A small audio frame classifier, trained from scratch.
Training: soap at rate 0.0018, batches of 256, held-out accuracy 99%.
Data: 39062 training examples, 101.6 epochs.
Rows from block 3 of a small audio frame classifier, named by matrix and row number. Rows with one number belong to one channel. Each number is 500 + 25 x the weight over its row's rms, rounded and kept within 0 to 999. All counts start at 0. Numbers have three digits each.
After each channel's rows are labels from the 100 clips, of 14848, where the channel reaches its highest value: "peak on" is the class under the peak; "strongest on" is what is common among them. Only what is clearly more common there than usual is listed. The data: songs of 200 made-up bird species, synthesised, often over outdoor noise. In brackets: how many of the 100.
# convs0: first width-9 conv, stride 2 (model.blocks.3.convs.0.weight, 128x128x9, each kernel summed), inputs 0-127
# convs1: second width-9 conv (model.blocks.3.convs.1.weight, 128x128x9, transposed, each kernel summed), outputs 0-127

convs0.31:517491487513511528487518516512508521480485508523542479571566520486511506547460480530527498516524525526496517475508510537502501500528497484518487479484516494540483522523518477493540494459488500517507487499563526560504495521508527504499507518511511498501474516499542478534501487510464507518569511507494539509532515518502492490533490469525491523474484465495460575502507540511471546517489
convs1.31:494494525497530478549532488522489494516546509567517489527502524492472526467518489463505491472484483506514488494484547476528461472513529482518477481506528500463489541479470524481490501492515518461477514530503527554467436476487486497478506467457501507497461519480470512487537525530538495488499449537506492515488498538533490493453499516514537517488485477545485536471485507471498473510498
peak on: downsweep (37); arch (36)
strongest on: downsweep (63); arch (61); high song (54); first syllable: downsweep (42)

convs0.122:529470498496476495518485477490517532470465463486491536457524490506511520500479494530492509516488508477539508486510508479481483499488470486479518534490474475447526524454501480488521513492466520455483509507457489485460517506477505467498513476500537488525511474521487518494482497439490491478479486496485499464493499496452504464555537475537480437516554502456515454460487462516494488548516
convs1.122:485484499527500524446520484495490490521418467502551480518508487481515510511514482492511479475520510518543498500487520448498493469544539474522519544449479508478491493479524484476520494458500470534511454525504502479489488527507467503470519494545510544524494514468475499521467443486490537474516461508489526529489479520539521466482508520511482485491484484495505521477461508511529550500504
peak on: arch (91)
strongest on: arch (98); low song (83); first syllable: arch (73); buzz (49)

convs0.113:483491490575515461515513459508527500511473528483518538564492484464484511471510520508519505484542470462490502529533513470495477514485504466511495494490474498550474497490512534506469536513484499495470498500504509483511496496497469513515513466537520497499493456498519482494507470517468521482477452512487488498505497484482484484517470439477571482450489508495450531483479488559467515535501
convs1.113:496494500529456521529465519538529495464500517476481508506507495488502517468493486479545505487489524484493497510466453473519527457512541489502513472516516498476503475494505497497456537534523512494470518513500507480548490449488518514479524465500477498513459520542532514513510488525535497509465454477489479523508497491569533477517489495473520508438490519505519465519447489478453439486484
peak on: buzz (50); warble (43)
strongest on: buzz (72); first syllable: buzz (46); warble (45)

convs0.46:482485537455495502491468494462476500470527505495518459508476543536478520524536448482486490526463488552492474452515454527519502487513505524481505502528470515502474513490491528508492484483477452514518503538469508466514456496522528483462475516458465478527530452512476485460483493505513522499522474486487533495533512526544541531506500468467501462482484533450511512515490483494489495493502
convs1.46:483468527512494512491526501483505504470494497479447504475582449493517505496525498511519573508521486522487565482479532480494481526535505467506509500483505499467475484511513483517526530477495457480485467499491492482499464474514466495497542517479437544504494489488507497498475492503515486506490492536476522504479514506489486469508534464448469503503496479504482537574483520541528497490488
peak on: arch (37)
strongest on: upsweep (56)

convs0.15:491493520517536495511455451497506485515483514474501493528457498526481421451528483518485493464513450485474506460465559517510502476484505513495502492515530475468524502531485471533491514484509435511475504479480470430514497519486485503494514487462518479486476480499510455477486481467521549490463502481494535490501516500509507531509488486517544469479491486546526531502501499465515498496520
convs1.15:504490492445480526513534559493464476511572520487493554496499502565498543513542496533495505511497481512463463473521534529491509480519482495519439470512504462493521477478514493522484525496492534486482523496512534477454500463496524485501523513476507495546496504536502514512476511541490520554501519516460505480512498461486480476495519505537529492508505543509483499500509485487492476476456
peak on: upsweep (36)
strongest on: upsweep (50); first syllable: upsweep (37); first syllable: steady whistle (37)

convs0.101:492466497503466492554503461478474505494525448511473521478484457501498480499497512485489528497546485504480466510483459539475508472475478506486541481496499490535458526509505495514519533528458501480539479511506533496523458503492501503503489501558531515485532494493483542463479471472483497517472517446469500515454475480464516475512484468489477511472484574497529544520509490518471488493523
convs1.101:528474508455529458516447492514477483528488439488507488491482471538522541494524486493503463502500507530470484531452537496526519504510509496527489491477500513545477500521504496507506495496502512502506574434511488487507520482569468509500533515475485473525518489486510558463497487509506532501504510473467492501470490474486472487512460494458473459516500474537517515512503501481511494549532
peak on: steady whistle (56)
strongest on: steady whistle (81); first syllable: steady whistle (70); buzz (49)

convs0.43:488503525461519477525519534496490499526461499460488457450416488467475451485490507521529497522493488460497541469491497493500519526446472486518473516516501515480485513531498527480479474527504490464521449472500523506512508537512506537496542490506503507516494432547543501485477494483485457533497516469543505501495518483503507503482480485499507530468451505492488523498471474520516495522514
convs1.43:509470515475511512511507453491434508487505522480461473475516443486497534476548510503503515479463536495481469528496472529519552487462498514463527491497461485501521498518509488512482474503517528483500582453497480522505475512506521503478497446453476480505509508472467530476484522522537481505503498503495507494482505456516502507481497515476535522486486535491503543463463511528508450516495
peak on: harsh note (97)
strongest on: harsh note (97); low song (89); first syllable: harsh note (53)

convs0.48:510454510484512477550480500456455528521514507491510528479515449471515468520520508492538487514476536457449469459492521484496478519521524469504480516501466477543519528480521485469466509521504489516488456502482477467495486504499488552477466463521478476478472449518484477498543490494527496511494479485505456496461494474467517497486515509483486447489506545491500487531465490488471474500535
convs1.48:524478486457484540551501477510499467514483541476525461507517493487537503474464508544477507501491478494483434498491479490469521553500484507440495505520469535528491491491540512474509475474539486505474507478507505448499512482526507474505523547528537494509508476481453494496481501513494527506496525455509525516524480489474524467493502489498470464527492450513506531486530466498539543474475
peak on: no call (95)
strongest on: downsweep (84); high song (64); first syllable: downsweep (61)

convs0.118:506522487453496505510471443497479526500474493518475500477511487477486467495506469464525489473505515471468485500481481523486468478481512541502505510515480502462602476488449495504523465525557490506466478494514510500497520522504477501502482476537487520511495457513481507467511461480498436480510499486521508476470539495506511551498473490505517490481490485567502487527542473492533512516488
convs1.118:506491482512515510532522486479475476517466522451553484543479476476462485504488510522483481527498470474506475496510479490514490481457421488529516507549458458507542547535513540498519530502480508492484474461507487504538482507484501505508555470513493463491497506497536493498474472507522507476508495498508525564485513547507493528504514488537446536527479498519499511477532482512488480507480
peak on: upsweep (98)
strongest on: low song (100); upsweep (98); first syllable: upsweep (83)

convs0.16:523518481489533517452465523466532505570502499518496516481491492534541476490480480477498501508485468453491514492495508521522441461503488477522487526532456453494514462530483441468527495500491561460489473506490514532515525522517492500502521487457532510478497497494477539486533524500501486495477501471470513526510517475479531484471474470509492458467498448509505511472483490522508488534498
convs1.16:485483494482496430494492516560453495507519505529518499502454525465497488507481470492472485466514456484518510557472524503517506519520490458556496494469495477545521530473493489481507552461547500525466497479495505525559509496514499476503511498528507523515533506502449470455467548513495494495495485491503542509520477500494507468518523517515520460502497453497540510500485476499523516519498
peak on: no call (100)
strongest on: first syllable: steady whistle (41)

convs0.72:436498502530483525440456513459535486488472533505518493503508531469496547469489508521477457503453492477483482494485515485492517494460482477531500495516487480460524518522516496497504501485440517488490480520508469462484485533469478476525451511499536511496479508490502533540475531509492504464496507513484518489514451484485505483476501423465525489476510469518519484471474547515487474497480
convs1.72:508490554509508490496527500490501491476527499492522496505473505451484492514526461491483514518472476502521489460528449522525524510499527499528515473543532534487503499508526522491473510424513510497487494526462517494497480472533536488428481526515532502483514496486548499474467509505490453510480504495540518501499538494527504537475440496497537484529475484524525521491537517445470480515467
peak on: steady whistle (52)
strongest on: steady whistle (67); first syllable: steady whistle (46)

convs0.89:527522478517452481534515462472512520513505502548523466563456489466495502477500472501548497484492504475469480482511507496524491513487495486472510493507472452506565469520506482465536552545483524502494519481480503514547488505512504490486513477520506526488524471470476498528496457477487497468529511489489464534501464457474519522482471494478476468491479482485486474544506501536458484461486
convs1.89:492465533520520538514489484529494523503450519457520510528494463494476547483478491490486481513471489540516477499465525538516524548500531470509485527504530498545502514499520474488513493505522493491476503509557503496523450503525511552508472521478533468518509489499485462499521521501493466446521528539484527506502454522488560496518496458546458477514519484528478487486496469479480475500478
peak on: warble (98)
strongest on: warble (98); buzz (53); first syllable: buzz (48); click (47)

convs0.112:477514489522486486528497460492466462505568523499552483537478474463519518500523514460490518458523522509493523522510482491509491496465515540511499531523481501474511513477496508507459487514504515523513483497507467464516501460463523531474492473553523484503516469479464528492505494491479432484492553520492507488462461508523497462521482488559505460454496521498497493503471530515501531531477
convs1.112:506503542428443519496439499501502469519475476511523488490484498509494505487480496523538485520500464522506465477504532463459527515497488525496476521503494478489467504508502486494512475495467473499489506524509502485500499522439497481537527495494429489503511496501487467463504502488520465507495531498475496479480509524485502451504509494594472485521475559519467510503486523467494531498464
peak on: steady whistle (42)
strongest on: high song (57); buzz (44)

convs0.53:471490509497503513507489486509487446511525490490490513499481525447483491538478484498485487463518526494484496534494465521506496470493516472488468502480534497495516521499538484489493471517488469510484464503490468474483470617481489556499498525505473556499493515534482473503463457463500494523509457474560508498507493491495514452466503540506526503475529490481510487491540469497478496499508
convs1.53:482513523471519492522507524502520506502503453439496470502492495546504516512524470509477481526501573518485483531502527509492499505511540479526514451524518495493502481472452507544492516492515509522470461499526501420480519491547497532564517487532527483540483515530512476469474514499486482491480485495488532546495505470530502556494537481503520520518522475473514487479511512478482517507514
peak on: warble (30); steady whistle (29)
strongest on: high song (81); warble (57); first syllable: warble (28)

convs0.62:478466535501510524476581478512515507474483514476462518473493534499493486504511538474492468490499491557493485518468464494489518489469534517525508500522538474517494510476489502505517519519486485488482520492504488477510459524518475514561446537462513529481480470467488511486467497485518511522481449465517530520498493538502520538476476524561533435485500512472493474482502484501483478493494
convs1.62:502454511465516477512537471504515494504500535471486464514515508490452558478498477502479518491510543505519501478536498470520468501491524473493505517513484526486519485501482531461491537529529476460456455483469513460530466485522451508509521465457483509466486498554529518508494513526539489467540524506499508505534499511535521505465493519552506499484491494491466515519559523467466508497498
peak on: steady whistle (52); buzz (34)
strongest on: rich in harmonics (65); high song (60); steady whistle (59); first syllable: steady whistle (50)

convs0.20:534495500531517481516499476490529501460516503504478497539462514451496473478551508563489509483493487539471463477483538471491502515464491476495505476454465477516493497513507532470482512500503531468485508507492497515525464493488471469490532470497503537487487495512486504562478449461494474466556568476552497497490542477484520488514485487498474520497535468524473502491493473489491486476511
convs1.20:478503531541472503490518507557528456509481527514484516476483513492487510521532456485476486496527561515524494530514481487530505494539515509472501521468497502457467520485484484541515407495494503465497465527506492534495495486498510505481509478566548482490502469493503511519525496494494476472502494532504491532554475561543472501481502488540534501514518480480492522506513486527504527506497
peak on: arch (100)
strongest on: arch (100); high song (99); first syllable: arch (49)

convs0.6:507535471560489526492505475537508527492486519528506513549476471489509493498481504492457500486476530456488499504500484481563495467489496519497522484473433473497483496508450540501494507472489479514469504458470485553509539532510500491492527489515500546482477495491489475454502480488483523487523491528469443501501457500474490489449525457546487507477473487494503459514533469507513497516512
convs1.6:454496515499526489483535533452551483474527548487515526484490527516512519557475527517491470478490510442536509526447539516482504498496487529528521493503499480512478485465491481534571508506521484507524497499475485538485527503494462501481502516486507515508467523556563473500525486516524521493520464510503507489510477518501512508485543521524508501527517535453514447499524514509517497506503
peak on: arch (96)
strongest on: high song (100); arch (99); rich in harmonics (95)

convs0.26:503498517517517502517453502494485536512494496460502576491482460494451470480503490479531492495485472494469510478475484543462463513476483515520540513499518501480493458529448458507517504466506488504466515479462469488479465499493464505475515507515523466507513488493462490512490511514521477468481495460472476479475520481493463479458476487495484502489528479462540482495490514481575524467459
convs1.26:496496464548495538511542462544482521521481492471465487536508509505481524494518503482497530472472492508530469536543546499495431465518528490521481505502516510519495502527469529471508520512513491512473494491464479506490530491458464502521518473470515525493485510480512536508484524516558469475484502554583521508499509513550520489473496505520481508471537501514519490517477467504502484491469
peak on: no call (97)
strongest on: buzz (61); first syllable: buzz (38)

convs0.45:483501465518490547509503516494486494471499541511502519506458505490429519508453489485538510502475505517485506529506481487537537476467523511513467524501490489482513477477523490511471471456513464478503484485535481486480502486475479482487509505470524472506495460478512452493501439464524495517447462540541515565542484526467499497468486455457500495467502505493533503501497488468471505514524
convs1.45:508486492571497458502517512498486481478488527439465477517542508499500510489522522474484495511505505516524515529528520563476566494506507523479532509513508480534504469487514519532529538499469495494528488512540486482531519513534519483515503475474459466491519505520515509470472535532505518540538529491505509517514490484510487484498560509470454470529501542490545480477489494466525514464508
peak on: no call (100)
strongest on: steady whistle (65); fast repeats (49)

convs0.121:498488480481480537511441525516502485490521522543461522525494469471484504497463465491523482484462486522465532472500459509537483538510484504497493471449500480458503492468501516527530490483471451525487483476498481506495488520503482444485467474520503536495497511491489493480506466464540509461451472493476491521487505544554503514486488441499512461506497489458548496514477521466520504507502
convs1.121:523465472494495522505540466545482489518507533454452507504483508499477478517508503453514497522488514521513535481475480508472538490505504522483504509515473527500507517508526479505504517539522490479459538495495446480570493474487489467509545461438456483509484526506526502517490457523555504497476482536506498496465499484505536469448479489481496498482501484530544488534511509469466483514493
peak on: warble (70)
strongest on: warble (76); harsh note (61); first syllable: warble (50)

convs0.1:477457496510479506508474499520475499541511550459465466470491456465478517537500493465474500485495520444534479519487537499531505505481484480500512510506503481498499472474474515528496447490494533467534495473549459507504509472461515502491521493525496515491532494529470482526462502447493509498483515513508521507485509515504539489471457504470487513501602516508484531481505519523510505520473
convs1.1:448462508526510523498532541522517475529523485472516469561479486463484512493538479483482524530469481539485495521526493489528494500459479517519491480515500515464495505539508486501526503473530514490492524506545539505510528501543562446533499486474485509537484508431503500458476536519499522514524504471513506511447497517514516503466500475502531490494501512542474527482519501479468479509473
peak on: dip (50); upsweep (25)
strongest on: upsweep (90); low song (90); first syllable: upsweep (86)

convs0.8:447522497472464517482468483481521502461522522543489506474527478519495531522518458505502508481498499466482479538487537485500490469498480477528497505489488517501462461469463470537506449439473459505529525489498496503480477536521499504513513493456493508490529514494515482498507495503488520499484436438502525502486518505487524506482560494496454474487518479437508480537540475504463500502515
convs1.8:491533488492477494515536538488526501536502464526508502529550483514455493529499503467506566507463496496486511554537510477483451460524518485490477470524468514500492513521493470507501493527540502492518543511515511465536520472518444525491479496503467482524530506514497512549509518504486499466506491517489547537501511485472488488480543464510479539558509519469463506475520522533510528496487
peak on: downsweep (75)
strongest on: pitch: middle (80); downsweep (76); first syllable: downsweep (58)

convs0.0:507512495565466498519481503490537500466474506507492456442459495521531473488494537495489470497494487497487529454477482467489513519492539469535480476494451470448490514503524465474483521517494503500535463497486485524520495509506516513523498507548461461544490499500476547489489490562491516517499506497497484522499496518489514470483496470514493495512526491512509519507488540474472431559467
convs1.0:517473433515481482495521433522473504510459479521506489451531484538527486519527497448479477541496501506540539494468485494505525480525492494488465500529512466484487494507521537473491494477452509466523494488473453492514514504527465487481481503486512487532511540481476476550551508523530498486499501494528481523543523478506471484510453507500496470491493451503487526477463496458498510518511
peak on: buzz (47); steady whistle (25)
strongest on: fast repeats (74); buzz (56)

convs0.3:461493501473479500524508510503525492501480506513558518495504493562507506511539496525497509506507534520515523484479516551499512496485499460496507503484497515503514483536471496519509484497497525508554536499453543491489502492509535448512489474515530512509520443536478512517519506526460530543462482487503582499475526522544547508500479491473508509439477495511465553513500491491477505519472
convs1.3:486523524530483471516515520544482499512532509473550516504509445518488534522530480512523489519484487526497494548558530463510476500487532523500490464493477474503497486496458515531554522531514505480480497504512506520463493523524470533477522486499508487492488501491534549493457486482514501516503463476474478488510521459503406470475505485466483490519473506503480535497503529536470463510517
peak on: steady whistle (42); upsweep (34)
strongest on: rich in harmonics (65); first syllable: steady whistle (35)

convs0.23:522446498489537501504493440458510488481480488494459554504489484497484510508500504485468478464494511512490445489468489484488495515486487455507489497544460515526493474513508527512483556467474511502502515500536480528457511514459559518471483506488499456472483476536479526536477521488508490517516497483497501489503553474467464478522505491533510509499567502515448485506517509478506474538521
convs1.23:522513464494504540462504498489461508519467494520557532497490506501493538499498445486518493510526482511457502521526496523533505512455499490526490504447483517477468542517459496520535475459510524474566492510479515474476463518510503521519477508541527509456467493482480477532512498518514516475545483555462499504503526504477510477491509469517490528507500498475482518562467515518498452500510
peak on: upsweep (50); dip (44)
strongest on: low song (95); upsweep (78); first syllable: upsweep (77)

convs0.9:502460479468509506438479505521491498477482488474470531513489511473493448507499484495478499483475496534501491507511523477504499504461460478474497489476499493500509527533464536507495531517464487490507497527492484505550525551433484473569498522534547506551507461472486507502522457509484497495478478536467468480473502519468498442502470493507531523519512504451514477489490475517494483486469
convs1.9:530513571523532495492499497496522505495466557454521489542505509480502521481500491468489527492512502528491516479505518541517471488550482491481522494486528458508474499532486474490499540531476506508490491524513494518529507511500488497505503515527482523496470516525534467529486433510475497460475535482482413494501472506483500558497467488519489536507473511547513490481529529520505486544478
peak on: warble (42)
strongest on: high song (83); warble (67); steady whistle (60); first syllable: warble (59)

convs0.36:567536476502467507493468482503508492499459481476492487501446523494492496500503472497500467508500516472498448496473465480466526483488498518462540513540493472533552454493514544529481559518538545485480501495516493490502492476509506477515470488493524491498485490456537509523475503448533499498503451517471497507503487468503507487495516487508488437494560474505480524517453484515492482494485
convs1.36:481504449519516504494521464496508472465481495495493535520499478509481507511477518471482522490502458525514506530491496481478531511499536476586517547487497493508503508500474505523515528523450456495556491486505471546525477525469537495501466457525484512497528477475491555489488520516522482509514471490528531522501499504536497544492512546532487435507499468500521496503521475514480445506507
peak on: upsweep (52)
strongest on: low song (83); fast repeats (66); upsweep (55); first syllable: upsweep (55)

convs0.74:523459528510521503533466471515487514527515495482482502468460463488505527483489491493499495526528486510508499490519493489513489452490493496508523484438492470552457467533515561466498476495490533485525525488516495516476500493521484499516467488510535459489547481514533473486467469494488497506528478494475484484506475490482499476497479505562483461519553439470521474492505469521495485449452
convs1.74:497471463460524524504476503468517488483500516502487513468462490508479541546480509502502504500558506506496514500478480469481488495499541517531495472472520493505461516497512506453566490510498563482508505518427521505506520490514532535496518479516543518493544478464446477508469524501488478502506471500510498501489495472464487454450499507448540477473512510506506514501512514449482525477483
peak on: arch (100)
strongest on: arch (100); first syllable: arch (75); buzz (38)

convs0.33:525480528447534517509455497504502469477500491495476472443491485498455510522522503495463492509493490458487475492454507483509449509492492526517498498523499492527554494482499503459442514511523517515454491543468477498525507465486518521481486484552497477510492478545470507490505489474496482497561493468497475498460501491486518468512503474500510493471448504457519501470491464451495469535474
convs1.33:514475493520527472499513485460491485520492489512483508452494501492540484509478481475518480484504507503503524496498465454537498487440507483578512508510499481472492478497528519493521522488512503502448445459475501494515575518504496508490475478525482501488499534513545522457514517528524480497520506459520508514506492543531508564521510492539500522520484492507486571468503495486519542489514
peak on: dip (46); downsweep (41)
strongest on: low song (82); downsweep (64); dip (53); first syllable: steady whistle (40)

convs0.77:492505506529496517530513503553513498494500527537472515482508465455534493504487507494528479530468471466503523493504511413530526506480497501506508529507454472459509545476504506469556491536505472472488488475514504524472553491507520478486480502471493518471476495481471517506504467466523490476466491504475462466468485486460515521497486467484466464453497510480490452466480515482495506534520
convs1.77:515503512530537514485530505536539504518512534514458516492478555490473486546476455500449468497515451481519495488488510488517534523473531506497475485521519520527515512513554497495568493498476494531494485519495505490475558515496480558465535478474499483521511499468481509516531515495494495485509504498477485527469486513552517475506514505483435483443487528514453497493505486485504533503504
peak on: warble (69)
strongest on: low song (74); warble (71); first syllable: warble (40)

convs0.73:488533477494491498506516485484497528450493494489454513487480470464503524525486538494512488478517494467497481459474475527524477493520532544488462502528502479524530524542511503532452449490515481512473493507465483514532503481515522489470468521544512505499464469533479460463464503516523467497493514519477496518459424497516501484494456456512515498532466507494509519488538534455489526483480
convs1.73:517506499533473491514545490503497510476505532520490472495486479508491493513494484511475494509560503519519515510486497483509511511500518452525576537486490486534470473500498485519547534497485526506468556539504465505508463529527489514474462521515507545481498510483511535488477535486493468486518494511515527528466472511472527564526491491535513525514534515480519519447529492538511432490509
peak on: dip (34)
strongest on: low song (72); downsweep (57); dip (39); first syllable: dip (27)